From a checkpoint of a small sound classifier.
Model: 1.86M parameters, log mel input, arch gmlp, norm layernorm, patch size [8, 16], layers 12, width 128.
Training: muon at rate 0.0035, batches of 64, held-out accuracy 88%.
Data: trained on simulated sounds of rotating machines with and without faults, 39062 training examples, 45.2 epochs.
Rows from block 5, named by matrix and row number. Each number is 500 + 50 x the weight over its row's rms, rounded and kept within 0 to 999. All counts start at 0. Numbers have three digits each. After the name is the row's rms in percent of the matrix's.
# f: spatial gating (model.blocks.5.mixer.f.weight, 64x64), inputs 0-63
f.0 095:504591474533559485516458371512492481551464464488434424483502546525484508379500476505528529513502448525551547446373582414472418496409447519495523438504447523458505482549419538565505457466447528
f.1 100:531460528546546564523525427529473534520531549474416467545573496563542489522515427582523474499483405448549433464458508528450503439457465494494485318499522477550456573492428471434474439501572449
f.2 120:583606570458541439584534502439455514555408472551539547560483425506506441579446443427477522504554488473456406419457466461503485378507513526539467494425513533479456481486406518504510497456516493
f.3 110:602482480509591609488496468478465450511445480428442562509568474435491493610495555532561560529477421513508468462514601528441385501458439435515569483451455508466441487443503475478488508540568474
f.4 100:608590467486506516548575419482488423474447500511554584595600521560531506514461532480432504593484451524539447431484518564499499444467381501546536443521544500516494471493487457425507536592510513
f.5 109:693454459559564464410535480497466487504497534485447573477511514455521540504458504462446471445526537535464498473420497495453481484525417535537517390472501496491499566554420432495403455509571545
f.6 101:559491456478484560401510600526520545505453522567348517500522440496517484446462491462504515522508532411498442548496449485513533516434440471534478460420560582473578495501571436464579517411577504
f.7 091:572490394519411508378579526536485446486491444598460503498438481466524474512403486446495459539447432530558478617493532503536437513501554554444507508528515512507478512468513411506568410533557544
f.8 096:386453516436451549536491477482466537551526561491508612434557565489526462491578604603480487535514502463524526381522430458428544491474434460491495410474542512540519435501549462558471495479436502
f.9 099:509435505432513467466452447530612511466548545494540599511605568468488439621530623469503604528461525525518490453517470531529522465534493435483528503446421459472583493480488469448555464433510533
f.10 095:440434513432547522463508541540509389583526490472544512499439468554536480448476477568502417538553620585520498559501539442555456482575528404459484562446459570428488518441469547548486476560480458
f.11 090:561521511502566470514500482510520586560516490469509510528516504471521582625460489619572518488475478610496552477587488527432479518513526407520518542445444446515482423549409382472506541538437482
f.12 113:482469535544353508453587538493460544562393395510543610544523525564494606517494480480532586553481514487481437588526498535505430489537408539493484524521494577424477470510489500528478498504510526
f.13 094:496486404430485539503517509569500525362477463550576650445572573553541486536513574575560523494459426439473460459529472534423488516516441527449501480488489477469430484504435532481454456456539484
f.14 094:489461506544535490475479488458527525416467613541542594574518556520514546614613484502593463513484366453473510569465494451505495428498476593501500485491428503557500474514568491561512420490496468
f.15 095:507428535509498501482463319569522423426509477470446402425460503494549534572536574516591482466482446575469493525554506452502505548532509553533496472457443535434422465520459456431532491514558474
f.16 109:416455434483386566443483421557503516482493584543419516585522576591469535574484550545449519452527449433505473504511534444539426495443473500519455488555460463596531503482549502416554512522561482
f.17 099:564499450583467459436501534382579391502521513463510460480430485544500485515550556528595484472460485582536436512550530526512536515504433537411487538469423498465474509521553375490479415494443567
f.18 112:461447431455510518481525423482558458604501503512497575452550567485486573479537539586639539604495562535571530482551485456530527499493562464560574462489502603417508514509512449485479480424524520
f.19 106:401471521482549505473516488461537506500446508545464505598371590501490423534574521450526539445393536585516512563496490425501585492513479419491505469539421538506485558549464572436555451449524523
f.20 097:480622503476486400487516480497591544528502532526490631515594515545476545552598558536487517502527470562535560475435539451531531463453501451505506566574503503477622448487483428410512453506495519
f.21 097:379602475503517492506530453555413432475452469475571454471499479472546538537613562520583457472532517584511569521535470461554499505557491536505410572482495569497574451544514543597495515513535436
f.22 089:546470461586522475513500489446419432519483453567660502479447455476424553559453484446486491516500533502418444497489514502574452472502449491586411453462506480557528447565513451536474520589598486
f.23 078:546480502524435470506574529519568453465533509496602581469538592598572486528470490508392447455461542475433447480394467474475538520540469454522453537461496522431566484486500533591435438598484512
f.24 116:543466490448452520489554410616507472503493543501442536524582580479533539320615499529495518488484446532578500494516525523505454541409501490476539381530473547470469520466469482437538470472479498
f.25 089:512515574512541555532499586524518455622458466488568546523576563599492509385478465526510404554554407627497521471494576481469467483481432546489486504470475521480438496476564479478449507572497479
f.26 103:565500449453418570553470476510403372498485467516552466523589524535403458400473406540454556485487487595374501509468491484501531513502499468478505464514460560478527522475420444537546550533488484
f.27 096:487532515411473530512521437533468485478480464454554518541468596594523458475538435336525479517513353547471580488531512530467600456442480535488514481493470538559588504535463527482565469538510527
f.28 095:518508558506536578525469353546558539565532433517573563624553556593512487477484519528484507422444475526567558580498465504456555487469530583530495522416509489537542571529493477464442517496510440
f.29 094:568508591541510589432497466533571515518479432555502487550491683556517519383507528519551506358500530533500417548555489436486517556453543511512520502507516496486475511429519450503517512503545511
f.30 078:582492505483475466532532548434535531522476500455491380429503448510508537475507561541501550456542537535647518387444534461414422511451508526522480589536426503449509460406465467591536498497499493
f.31 089:436486499610595478461581535483493427473500485521487489445522403408520512462465516530478575550461505537570455612519554432549468531559504544503456461482411549491493504523515402603438468458480525
f.32 120:495540514522478451405482555434430498456508504470587579479491501556539466509497579526512559453550290583557535510572447540523481567567487490403478497524454479509496538510496494487500520506512435
f.33 097:554480521551538446486494526564518488509552530520515580520527523548504536483539607587563500486493531331435527461474464526487591476501623476481509508401526445541546537450461489458500609492520546
f.34 102:542592571498465504545521519485525487490599444535558525481508572521526475532531526483477582468533505486309621551536414502533533543535491549482531526524520515464537486483464507430575516406453544
f.35 102:530516525491614470488475543448466521536504460427547508494557583570469490529596629505530572532520558505547314540525470570510542514544493516482431444558509416507505521541499484478473505460493493
f.36 107:475464497515554458506498497428440438521520451480587511525576597538530504541637556521528505525594588442477591357561496444516532542547587510535498499524436509522533515489454520522472471552472528
f.37 139:557515525515500449465493543415415439490525442476587439457478531483547491464582600535425509522519538527518599550299501510528563504499537517460502564496468519530603471524492494495493485479537485
f.38 091:477530468507468519452560362463478547448409500494453481544572607514545502596427523512487533469506452492525527513381352473476530516449460547531515514525593407516498506515477475516457474466480463
f.39 087:494513513555396471423505525498459508569499516536643530607514485555620473474450467557501449515580460424500541457417443496517484389495446508544506595493481504548525557527513495441532454482508511
f.40 111:430464464515427417508472456486469449505478491459598548507470546518453524510480600563528456468480575448505557526470440493327578588507551538571505594465501466508488450487561517518509448472451525
f.41 090:537414470492454508448489477520483487572560526526550555569495396565513475561500554509546525565448548564485563565535443520607384445487557546579445505538495474537453431466480453554490499556575448
f.42 102:489538514505468413459487549534453442481495529526506493626474501583562518505538507555434526470453511489500532551500515459583496314551591593461487442481571569564520470562496464520512524510479549
f.43 098:507483412514488515510467541538515520523558512505573570459471409520481554521527547459467549534557557491481543577565506535535541564318655547475483489468472445482474547436485508513506563537472538
f.44 126:492501487442460461489526528398481515510494466489536486570499501553520466541519514498538509523497601527452541521462481496580531566645284597525483445490510518518486478478495490453556517489459566
f.45 112:491482448506429442471454481474470515498474577483536467444450482432538538566546551537535544540484575593515513544547524480641548508556565304519540462502537475488526481499472450515497465544560518
f.46 095:564502524477407472399523510486478523566495499454637552525506564571640497465432497576456417531540532587459465459480493490500459507509493525519504470514542619410497460498566550466470498503524501
f.47 076:538502421417576532549527544449483515551443505525525487501520442515482493479520546552590489543509497414532523487409528511559496496436430478492479430661561453434512423543488570483534391478519553
f.48 112:502457489473467489435410545433437555505508458626448468483508430553531506497493529462511510532495537487519537506569559528559515433408495474509558465556508590344452521555417496462403455521501489
f.49 091:459499450417506522514451562388452444594587490473491546540525562532499551575509525522555493440506495456451630500470498466540560507531535508551424639477562475482463543563555524476518515518462439
f.50 092:436535461481493404481422568465449554539464454499436567577454460547505529448503551551471547540508578505487534470577557455547505589442462577452417439554411541554538523527540513471561570500437490
f.51 099:460438484458415660497525554464573483562479469469434525516475490449488547505537488544491486472534567524509589478503463495482497557462473556522596539540522396496586539458421524508538580473427415
f.52 114:406441456456416491469443564553474490586446517473503543500530483468493470448501582536526532520515580551471477415496495531601450508416476519481514506505596592373466521472576569537446552499499459
f.53 093:459508517558462411418503535370442549542456534433488599586556484502526436457535449501512515533455561511489538457482503490577557496459560518468512580510605484440357468499495505495486473532501544
f.54 080:522507515561488497446543511429401453441516451508534502516471530467463568557513437514460446484545547525565461570515593452463517509548477536562546452547622421539498545528454471480601356465485480
f.55 085:469542478428466413401518456482463496497485484488567555506555495541490458537425597618657489540533464547489440514471518454445502548457519452556481527509470485443468582450564502529503405483528549
f.56 102:415493534537494486511483440457474559487420501488514417503582462491498495493514489601461597556516503512477426451538540557541510431535463461517530490570541474377498497520443434378428431453574557
f.57 106:453442459506526440475551433470470536481535478543478531506505488538518511561543542451534466458497579442498522507471452524662479484435475463539459454529523549599459474545488449341428419436453495
f.58 103:454476453500547438534472442476443465399430491538515489519520497473513425623531499466573588510508461508490571534440468526571467478507447519407536505537443516522477513409501368384470507444536481
f.59 096:433578428558487527502501558453582491489532439525477547459402510535498512485498487465480500489466482580453558567584526521456511467575532541542521425528559566494577533439421374421414451527513491
f.60 102:475580470518465546466452541456461541562459459424575526591519497518604555514490519555499558486508505526533601400590514468514456505511438469514499377555605472506503487525457504404456429487520522
f.61 085:381446483495537422482507485487499500552476526469506483547559497460420520513528553579432510529504625509564429459548492453469530500600518556504505570510489571530535518573473379422480443415537537
f.62 091:454484414508444542506473523541481399613442446479458469439477596466467534510438509583508428510520530401440513474466477541534482503475472542459519453515480495454543522520395495549573385570569538
f.63 105:541465467585393490459513560506487520497424441531477513382579567466464479511445611463522359512534544502427503465557477550542490560539589507516506468472526541437486504477492473467541397523527495